config = dict(
    image_size=48,
    horizontal_flip=True,
    method='simmim',
    mask_ratio=0.5,
    stem='single',
    avg_pool_shortcut=False,
    widths=[64, 112, 192, 336],
    optimizer='adam_atan2',
    grad_clip=0.5,
    ema_decay=0.995,
    steps=15200,
)
Rows from block 7 of a small masked image model, named by matrix and row number. Rows with one number belong to one channel. Each number is 128 + 32 x the weight over its row's rms, rounded and kept within 0 to 255. All counts start at 0. After the name is the row's rms in percent of the matrix's.
After each channel's rows are labels from the 100 images, of 14976, where the channel reaches its highest value: "responds to" is what is common among them; "peak on" is the class under the peak. Only what is clearly more common there than usual is listed. The data: drawn small creatures on textured ground. In brackets: how many of the 100, against the usual share in percent.
# convs0: first 3x3 conv (model.blocks.7.convs.0.weight, 192x192x3x3, each kernel summed), inputs 0-95
# convs1: second 3x3 conv (model.blocks.7.convs.1.weight, 192x192x3x3, transposed, each kernel summed), outputs 0-95

convs0.95 093 [102  87 110 151  88 139 147 108 137  60  63 137 122 139  56 143 111 125 103 109 100  64 165 135 119  52 165 119  95 135 142 128 107 129  95 110 155 100  74  73 166 105 125 104 159 127  88  96  90 164 143 166 111 117  96 151 113 140 101 145  92 104  64  70 103 122  98 113 133 137 108 146 115  86 114 138 104 109 144  51 130  88 123 140  97 152 138 164 128  78  80 133 160 122 112 156]
convs1.95 090 [158  99 102  89 147 127  94 118 195 157 193 150 153  73  96 130 185 109 124 102 105 128 102 103 110 102 117  98 165 125 133 157 173 166 103 109 120 102 103 202 135 117 196 110  91 122 135  83 145 103  28 104 134 104  83 102 150  95 109  83 155 111 122 153 122 103  96  75 123  58 118 120 105 108 203 234 172 106 165 145  85 100 167 150 148 123 135 137  99  61  45 131  96 146  55 120]
responds to: crab (73 vs 8.5)
peak on: body (35 vs 11.9)

convs0.145 084 [107 129 131 151 112 135 123 108 125 106  87 123 148 108 123 169 101 159  67  93 109  90 151 107 120  74 104 132 111 107 133  82  79 130 134 126  97 131  37 132 107 129 171 140 125  90 123 161 116  70 111 138 156 146 111 208 116 113 108 172 145 111 115 122 122  72 168 173 138 107  80 159 122  89 140 156 134 117 106 175 169 134  76 114 105  81 155 149 161 124 137 116 111 126  67 149]
convs1.145 075 [ 64 144  92 133  52 110 112 143 119 130  93 117  93 114 124 107 135 140 133 117 141 149 151 119 137 117 150 192  83 160 154 108 127 193 113 115 133 115 151 136  81 115 100  99  90 125  87 132 100 118  63 108 129  76 165 126 144 121 116 103 128 129 123 135 142 133 133  85 105 112 151 184 131 135 159 127 196 113 166 137  95 164 113  96  92 173 118 130 112 153 112 135 109 110 108 149]
responds to: starfish (78 vs 8.6); large (73 vs 25.4)
peak on: body (57 vs 11.9)

convs0.153 102 [123 131 175 116 132 100  91 137 127  89 124 136 119  70 158 119  68  74 121  84 169 182 119 122 130 122  91 131  94  59 137 178 127 119 119 163 111 112 154 119 123 143 138 123  71 141 183 159 146 117  84 113 150 117 136 123 109 193 132 152 135 130 107 152 174 139 113  54 185 108 145  86 149 149  58 150 102  98 158 114 123 169 131 122 171 110 162 174 130 157 108 177 161  44  90 130]
convs1.153 115 [141 167  80 117 119 134 145 111 108 129 155 160 135 122 140 147 193 118 133 108 115 113 155 130 117  97 205 113 211 214 124 133 138  66 138 113 146  94 140  24 137 131 177 101 185 167 131 111 166 185 139 165 110 128  41  90 109  89 103 158  64 155 124  85  85 141 130 146 111 172 161 169 170 147 119 104 119 167  83 166 140 140 143  96 101 144 116  99  95  65 101 135 134 122 197 167]
responds to: starfish (89 vs 8.6); large (67 vs 25.4); white (47 vs 8.8)
peak on: body (83 vs 11.9)

convs0.58 090 [ 83  98 157 130 108 124 105 100 134 156  48 131 148 179 109 163 124 131 125 159 137  77 159 155 102 112  97  61 125 104  92  79 136 140 125  97  75 127  85  97 136 148 145 181 148 126 106 134 146 141 117 182 190 162 140 118 164  78 108 101  31 122  99  85 106 121 117 126  94 171 141 127 141 130 104 155  51 150 120 103 138 124 141 133  84 152  92 115 157 117 104 153 122 155  88  87]
convs1.58 075 [ 86 142 129 115  86 107 104 194 150  93 152 103  62 103 143 116 101 129 125 128 132 104 133 126 147 146 131 162 144 145 153  84 114 160  91 159 142  92 136 215 137  96 128  69  71 124 141 127  97  76 172  78 132 149 164 155 114 212 142 162 188 101 137  63 177 150 116 106  90 130 169 114  96 107 181  79 186 140 151 134 123 111  83 132 123 139 112 160 116 121 107  93 142  97 140 129]
responds to: large (60 vs 25.4); starfish (47 vs 8.6)
peak on: body (61 vs 11.9)

convs0.177 113 [118  98 178  90 142 145  84 139 118 115 105 107 130 127  90 166 140  61 132 125 117  91 217  70 124  85 123 121 116 126 114 144  86 114  80 141 154 109  84  98 214  89  56  86 100 100 106 127  86 137 100 110 136  86 129  50 119 123 116  96 103  78  93 129  98  86 119  77 187 163 158  70  94 132  87 110 138 151 139  65 146 131  98 107 124 119 107 147 147 118 117 127 117 166 136 111]
convs1.177 091 [159 132 122 138 116 136 131  96 175 164 113 161 157 131 145 148 183 110 132 123 156 106  87 134 154 154 114 106 187 118 143 115 226 125 138 125 170 113 158 111 163 131 179 119 123 114 202 145 163 132 134 123  96 149  94 161 156  73 139 139 150 103 167 152  85 137 181  78  43 170  96 100 128 153 158 205 112 126 136 147  93 191 181 176  81 111 124 130  89  89 126 170 100 164 112  79]
responds to: starfish (41 vs 8.6); dragonfly (29 vs 8.3); black (29 vs 8.3)
peak on: body (77 vs 11.9)

convs0.6 094 [ 69 117 159 142 143 120 118 113 138 110  64 100 168  90 129 120  99  89 151 132 105 100 179 127 178 130  84 114 115 110 143 199 102 104 132 128 108 138  89  80 152 167 132 138 138 148 124 126 129 118 111  97 171 154 152 188 110 168 162 138 125 117 154 149 165 102 111  55 144 164 151  99 133 148 110 146  85 120 159  91 104 125  75  67  89 108 137 128 199 151 105 134 150 140  63 188]
convs1.6 077 [149  67 120  86 104 105 126 130 149 150 176 166 131 128 148 129 157 148 115 135 151 148 119 110  74 116 126  58 159  92  99  65 150 127 103 115 137 105 121 191 154 118 103 118 102 140 118 134 123  73 133 117  76 153  84 101 122 120  53 118 187  94 117  95  57 138 190 126 134 127 119 125 162 131 171 220  91 122 112 142 132 104 152 112 225 161 114 135  81 136 104 117  97 134 110 137]
responds to: starfish (47 vs 8.6); white (37 vs 8.8)
peak on: body (86 vs 11.9)

convs0.140 088 [130 142 146 113 111 142 144 158 143 127 121 120 124 105 105 134 124 150 145 166 109 113 140  79 106 109 138 109  70 162 133 100 143 118 105 149 118 119  85  75  91  66 152  82 141 132  98 147  56 140 158  92 169 139  86 137  97 130  92 117  60 172  98 134  78 104  97 141 114 107 114 142 123 127 131 131 119 111  98 101 122 122  85 106  68 153 123 123 159  33  86  69  78 108 122 118]
convs1.140 073 [126 154 133 116 109  99 118  96 111 104 142 140 104 149 138 103 171 210 108  76 129 133 153 114 169 167  94 181 171 161 128  97 139 157 147 125 138 116 160 203  79 144 104 124 131 122 144 103 181  38 106 102 114 158 204 123 181 117 158  50 189 131 125 127 170 136 107 142 104 123  76 125 135 104 136 192 122 159 115 129 112 116 143 119 135 162 114 178 122 126 127 192 114 140 106 120]
responds to: crab (26 vs 8.5)
peak on: body (41 vs 11.9)

convs0.99 092 [ 97 112 110 119 126  87 154 110 145 143  52 175 147 140 101 149 117  99 124 108 124 100 193 161  63  72 129  63 164 128 110 139  99 180 115 116  99 100 113  84 157  81 115 124 135 133 137 174  99  55 134 127  96  91  97  75 107  98  98 105  90 127 125 137  54  91 106 137 138 128 108 154 111 138  64 146 155 161 112  63 109 155 179 148 122 109 116 140  89  87 113 164 122 154  45  53]
convs1.99 078 [149 123 137 153  97 135 155 140  83 103 199 118 121  95 144 142 111  54 157 131 138 117 108 116 150 126 169 144  90 131 124 119 139 111 155 162 126 127 107 105 120 134 166 117 145 122 121 132 140 206 114 160 134 117 130 188 160 125 167 201 141 159 127 122 131 128 160 121 113 111 149 143 156 120  33 113  86  98 137 165 112 112 134 179 132 145 112 104 171 142 127 103 123 140 173 177]
responds to: dragonfly (66 vs 8.3); red (32 vs 8.1)
peak on: body (38 vs 11.9)

convs0.46 092 [ 98  94 118 139 143 123  76 112  81 106  75 126 125 125 128 160 118 136 108 112 145 172  94  91  84 149  94 100 114 181 111  78 168  97 107 115 109  88  95  68  66  94 134  85  82  98 110 102  90 123 103  64 105  96  63 141 152 100 108 116  35 183 147 109 120 116 127 144 111  87 160 143 118  88  90  92  85 140 123  89 162 114 146 105 147 143 130 103  83  74 150  99  78  26 121 111]
convs1.46 084 [117 152 174 177 174  98 162 129 134 106 139 121 160  94  76 149 157 117 138  21  80 110 124 147 162 106  79 137 157  76 141 118 124 208 161 170 101 167 113 142 137 183 175 196 136 115 153  77 155 132 121 151 129 175 133  94  68  89 110  92  83 128 118 125 171 137 168 166 123  89 107  98 107 177 141 132  97 148 147  76  99 117 137 131  89 116 101 118 123 132 124  83 131 187 102 104]
responds to: dragonfly (32 vs 8.3); white (28 vs 8.8)
peak on: body (30 vs 11.9)

convs0.178 093 [135  70 109 136 125 136 146 118 223  95 175 169 127 164 136 149 120 181 181 146  97  82 126 102 103 109  84 141 145  59  84 101  63 136 110 124 141 135 100 133 142 131  83 166 139 118 116 145 144 109 173 129 102 168 113 155 105  78  67 135 127 118 113 105  84 105 118  96 155  84 130 124 162 116 212 182 105 124 115 129 136 139  93 163 157 103 144 154  95 205 172 159 113 122  92 122]
convs1.178 107 [ 77  96 105 155  96 113 101 123   0 117 157  79 120 119 100  97 166 118 113  57 129 111 166 133 162 112  84 110 125  42 150   6 177 100 168 141  97 124 138 131 146 153  74 104 162 138 111  95 138 117 117 125  80 117  95 166 122  39  97 148 121  93  86  99 125 124 200 139  56 148 110 129 104 153 107 128 152 137  78 140 111 100  77 119 104  99 110  90  90 205 167 147 113 155 127 146]
responds to: large (90 vs 25.4); starfish (64 vs 8.6)
peak on: body (77 vs 11.9)

convs0.156 088 [ 85  86 107  66 102 118 150 107 148 124  40 114 155  63 121  92 140 122 156 150  95  79 145 107 129 117  75 104 152 111 145  79  72 128 114  95 105 174  79  61 143  84 174 155 137 133 120 100 107 111 154  99 122 135  87 157 159 148 103 111  85 133  89  64  67  93  74  55 134 118  98 113  94  90 113 123  71 126 168 104 105  74 108 167  99 101  98 117 122  78  68 150 111 114  81 117]
convs1.156 077 [119 102 141  96 166 115 141 136 176 152 219 144 163 135 140 120 112 142 165 139 119 145 114 105 146 151 112  63 114  20 125 154 194 163 116 118 122 109 146 192 137 151 125 113  93 126 149  91 130  21 109 137 126 181  85 123 105 172 131  67 148  92 136 142 165 127 149 130 152 140 119 142 114 105 218 215 120  94 154 123 128 129 167 121 185 119 128 159 162 139  58 175 118 150  71  93]
responds to: starfish (58 vs 8.6); turtle (28 vs 8)
peak on: body (91 vs 11.9)

convs0.65 106 [116  70  77  95 135 130 156 127 110 103 107 137  25 156 145 139  99 151 132 124 131 170 111 166 112 184 118  71 118 121 106 113 139 129 148 123  76 130 154 100 143 108  55 126 100 154 168 168 139 148 155  92 107 106 125  99 108 160 128  64  99 148 147  95 110 162  94  84 173 131  98  97 164 108 114 104  84 143 155  65 163 166 132 129 119 109 141 107  89  85 103 129 141  97 148  95]
convs1.65 103 [175  95 177 117 160 123 157 109 122  99 119 145  18  75 128 160 171 127 148 116 108 140  69 154 172 152 150  86 163 114 142 110 106  91 131  80 149 149 118 186 152 129   0  77  73 130 121 129 137  90  97 148 135 126  58  81  90  55 122 102 105 136 149 146 128 137 131  69 136  88 146 109 154 188 172 121 109 117 117  90 171 123 118 135 155 121 145 111 106  92 110 124 150 126 104 117]
responds to: turtle (86 vs 8); small (57 vs 26.5)
peak on: body (96 vs 11.9)

convs0.20 109 [155  87 131  94  76 139 144 146 149  99  85 120  58 133 125 115 123 123 111 140  75 125 116  71 111  68 118  74 134  96 108 146 108 162 145 136  95 100 125 142 152  57  19 115  78  96  78 158  25  85  92 136  67  84 156  99 131 134 137  96 139 158 115 102 154 104 109  87 169  95 134  79 120 119 135 120 106  63 138  73 119 116 161  79 148 131 132 144 129 150 102 100  85 104  85  69]
convs1.20 094 [103 103  93 139 149 142 141 125 105 178 141 141  77  69 147 123 148  97 158  94 136  78  68 192 170 106 134 144 152  76 127  78  90 103 175 159 125 145 144 128 146 142  44 114 119 121  92  69 149 129 138 118 102 187  77  97 122 136 103 176 182 123 127 140  96 105 185 130  90 124 132 141 121 121 132 133 127 118 145 162  91 104 113 105 138  94 162 100 132 150 137 140 138 171 111 159]
responds to: fish (33 vs 8.3); caterpillar (30 vs 8.6); black (25 vs 8.3)
peak on: body (41 vs 11.9); limb or head (35 vs 1.4)

convs0.152 125 [115 155  95 173 127  79 118  90  65 115 169 108 141 126 150 153 133 150  75 121  81 140  87 157 109 130 182 147 112  49 161  97 113 142 173 109 113 126  98 112  75 128 170 126 131 133 105  68 127 132 129 144 132 103 111 136 145  84  98 136 159 157 155 121 123 116 128 117 126 137 119 115  89  94   9 135 153  41  74 143 126 114 107 142  91 149 132 114 116 128 172  98 116 121  60 123]
convs1.152 106 [105 171 146 128 119 122 148 142 179  50  10  81  76 111 143 118 134  92 121 150 111 134 136 123 195 155 105 133 111 188  98 137 101 121 121 178 149 155 146  82 130 109  66 143 111 169 117 107 114 166 113 114 124 106 187 136  86 219 121 143  86 102 120  98 104 145 122 121  98 136 146 125 124 152 201  38  89 198 140  74 152 110 111 136 106  94 145 106 115  89 139 161 125 104 143 130]
responds to: butterfly (64 vs 8); white (40 vs 8.8); plain (37 vs 16.2)
peak on: body (67 vs 11.9)

convs0.180 078 [ 66 109 104 159 130 105 138  69 107 110  34 124 151 128 140 111 140 145 132 131 118  90 146 128 127 106 153 204 140 150 101  66  86 110 108 135  87  91 109  55 106 133 133 103 108 100 110 186 150 142 112 130 123 154  56 155 115 136  69 124  79  79 140  85  99 112 103 170 150  93 149 159 100 134 153 135  61 100 122  92 102 131  97 192 123 164  94 162 115  63  86 145 119 115 139 126]
convs1.180 084 [114  83 148 131 176 113 107 147  76 161 175 144 142  88  94 114 115  88 144  97 124  93 141  82  98 128 138 116  90  82 136  63 122 149 144 125 143 103 131 114 139 158 126  82 107 142 114 102 178 104  15 150 144 126 147 142 126 164 165 113 124 123 109 114 129 101 211 151 152  73 160 118 107 154 109 208  89 128 125 170 128 145 131 109 136  74 118 127 168 171 133 117 137 131  87  87]
responds to: crab (56 vs 8.5); large (52 vs 25.4); purple (25 vs 8.8)
peak on: body (72 vs 11.9)

convs0.91 095 [140 147 144 102 148 166 134 128 146  80 120 121  47 154 104 119 117 184 126 140 125 135 130 126 136  85 109 113 126 156 116 145 104 107 133 105  89 132  89 120  93  68 116 128 112 111 100 170  50 129 199  93 142 122 144 169 126  88 130 130  68 177  97 113 119 118 112 141 108 120  75 173 119 145 142  79  97 109 141  84 121 131 114 156 150 134 138 159 112  62  88 123 148  82 161  64]
convs1.91 083 [ 96 148 123 168  80  79 113 147  60  72  99  96 122 134 119 103 135 160  74  97 182 187  86 159 137 183 214 129 100 156 144  77 121 134 132 116 138 112 131 105 113 130  94 179 107 114 130  95 147 104  66 166 128  97 173 115 116 201 109 152 174  76 110 133 131 157 111  96 106 116 104 115 129  75  97 129 133 103 104 154  87  83 119  69 149 181  81  94 184 136 157 125 111 109  89 150]
responds to: large (55 vs 25.4); black (28 vs 8.3); turtle (25 vs 8)
peak on: body (42 vs 11.9)

convs0.73 096 [ 85  97 141 152 105 169 144 109 106 138  39 106 133 118  77 118 141 113 121 111 117  98 112  77 132 129 103 125 131 165 118 117 128 103 142 118 109 155  90  67 132 113 154  92 116 163  95 188 120 116 120 112 130 100  96 114 125 125 107 111  39 173  89  99 143 121 122 128 136  69  89 127 111 106  90 133  90 120 147  61 141 150 129 107  91  91 144 153 105  30 104 113 157  94 118  77]
convs1.73 074 [141 132 140 108 142 104 161 102 163  72 181 130 151 143  90 102 140 109 121  66 121 139 130  71 113 142 155 125 150  76 133  73 158 152 139  74 109 111 133 188 133 150 165 168 137 108 153 155 143  57  21 140  95 155 125 173 133  78 179 134 144 115 115 125 118 152 147  84 138 140 144 132 133 118 115 174  99 151 142 113 121 117 156 129 157 157  99 122 145  87 111 168 119 124 102  74]
responds to: crab (37 vs 8.5); dragonfly (32 vs 8.3)
peak on: body (37 vs 11.9)

convs0.182 109 [128  97 150  82  95 114  87  99 149 124 127 154 156  93  87  90  97  33 119 111 156 103 174 105  92  66 119 140 112  91 139 154 113 154  13 137  98  89  86  74 138 166 147 152 108 121 126 126 125 134  97 113 125 173 127 133 105 156 100 176 153  47  45 130  99  96  89 126 136  94 161 109 147 120 125 153 149  98 141  93 104 153 102 124 155 141 114 147  81 143  61 155 145 134  99 163]
convs1.182 086 [153 180 103 147  56 124 124 116 112 100 118 134 215 136 159 153 174 128 154 106 102 124 106 149  95 143 134  82 182 150 138 133 127  24 138 144 179 115 130  37 167 156 144 115 132 174 156  81 155 126 171 169 115 133 105 118 121  98 134 201  70  82 142 103 109 140 139 187 138 162 139 125 180 151 139 117  90 119 103 144 144  89 131  81 123 125 125 148 119 125 112 166 145 178 139 117]
responds to: large (68 vs 25.4); snail (52 vs 8.3); white (43 vs 8.8)
peak on: body (64 vs 11.9)

convs0.125 102 [ 97 129  84  86 112 125 135 110 168  88  97 117 121  94 131 172  82 201 113 102 151 130 119  92 141 157  85  62 116 112 139 124  97 110 144 150 164  97 104  97 158 145 123 171  99 106 181 144 129  91 132 133  90 142 104 116 122 129 108 113 109 162 146 111 109 139 116  72 210 169  72  95 159  90 139 110  66  69 152 100 174 164 116 134 112 133 114 151 130 141 148 125 133 150  64 126]
convs1.125 088 [143 196 140 132 150 118 111 109 114  87 149 124  54 117 115 132 199 104 110  89  97 111  97 119 183  92 164  81 180 178 102 152 149  89 127 128 149 135 146 150 149 138 111 105 139 137 112  78 132 143 174 109 113  59  88  90  50 148  72 135 115  99 143 112 123 126 133 101 147 116 157 105 110 107 183 141 151  82 210  98 151  85 145 100 126 109 136 128  74  75 116 137 136 109 184 157]
responds to: starfish (69 vs 8.6); large (54 vs 25.4); turtle (26 vs 8)
peak on: body (35 vs 11.9)

convs0.40 109 [114  80 166 118 130 159 113 168  72 128 116 141 174 101 120 100 148 111 169  94 176 141 141  83 144 110 108 114 136 221  98  84 156  89 125 127  78 114  98  94 137  76 164 103 142  74 153  84 131 130 127  92 159 141  94 153 142  75 166 136  75  95 111 130 115 127 125 129  72 118 177 205 124 128 123 131 109 166 130 169 121 105 141 102  99 136 142 135 123  45 100 147 122 159 167 153]
convs1.40 110 [158 131 120 142 127 128 119 136 183 115 171 160  81 140 141 153 162 169 118 126 122 127 121 134 143 110  55 162 125 110 120 162 123 138 132  68 150  90 115 250  88 136  48 108 116  97  91  99 118  73 145 123 141 122 186 147 148 119 128  56  86  96 164 122 162 130 131 137 149 140 120 108 118 129 137 130 111 131 157  39 121 112 130  56 149 128 143 151 156  46 115  68 154  99 136 112]
responds to: dragonfly (69 vs 8.3); white (40 vs 8.8)
peak on: body (34 vs 11.9)

convs0.187 076 [136 150 156 100  98  91  60 156 168 170  91 158  93 128 140 120 171 131 190 133 144 100 120 167  95  84 150 157 109 110 127 139  78 131 168 110 114 164 126  95 138 144 116 174 113 121 117 129 122 108 154 142 155 166 131 157  39 113 111 101 100 150 121 127 147  76 132 119  73 104 159 140 109 120 113 137 184 150 108 124  40 114 121 190 116 190  78  84 143 156 138 130  75  96 102 159]
convs1.187 085 [141  79 136 127 145 150 138 154 120  90 100  77  78 123 147 141 129  89  96 192 138 156 125  84 105  90 114 140 126 162 120 126 141  46 122 153 120  75 101 147 112  87 107  69 109 101 109 164 132 129 113 127  95 136 135 184 238 143 100 181 134 179 140 120  79 157 125 156 143  72 104 157 164 103  71  73 128 131  94 143 117 132 114 145 121 101 146  98 179 144 109 110 143  81 109 148]
responds to: starfish (54 vs 8.6); large (54 vs 25.4)
peak on: body (32 vs 11.9)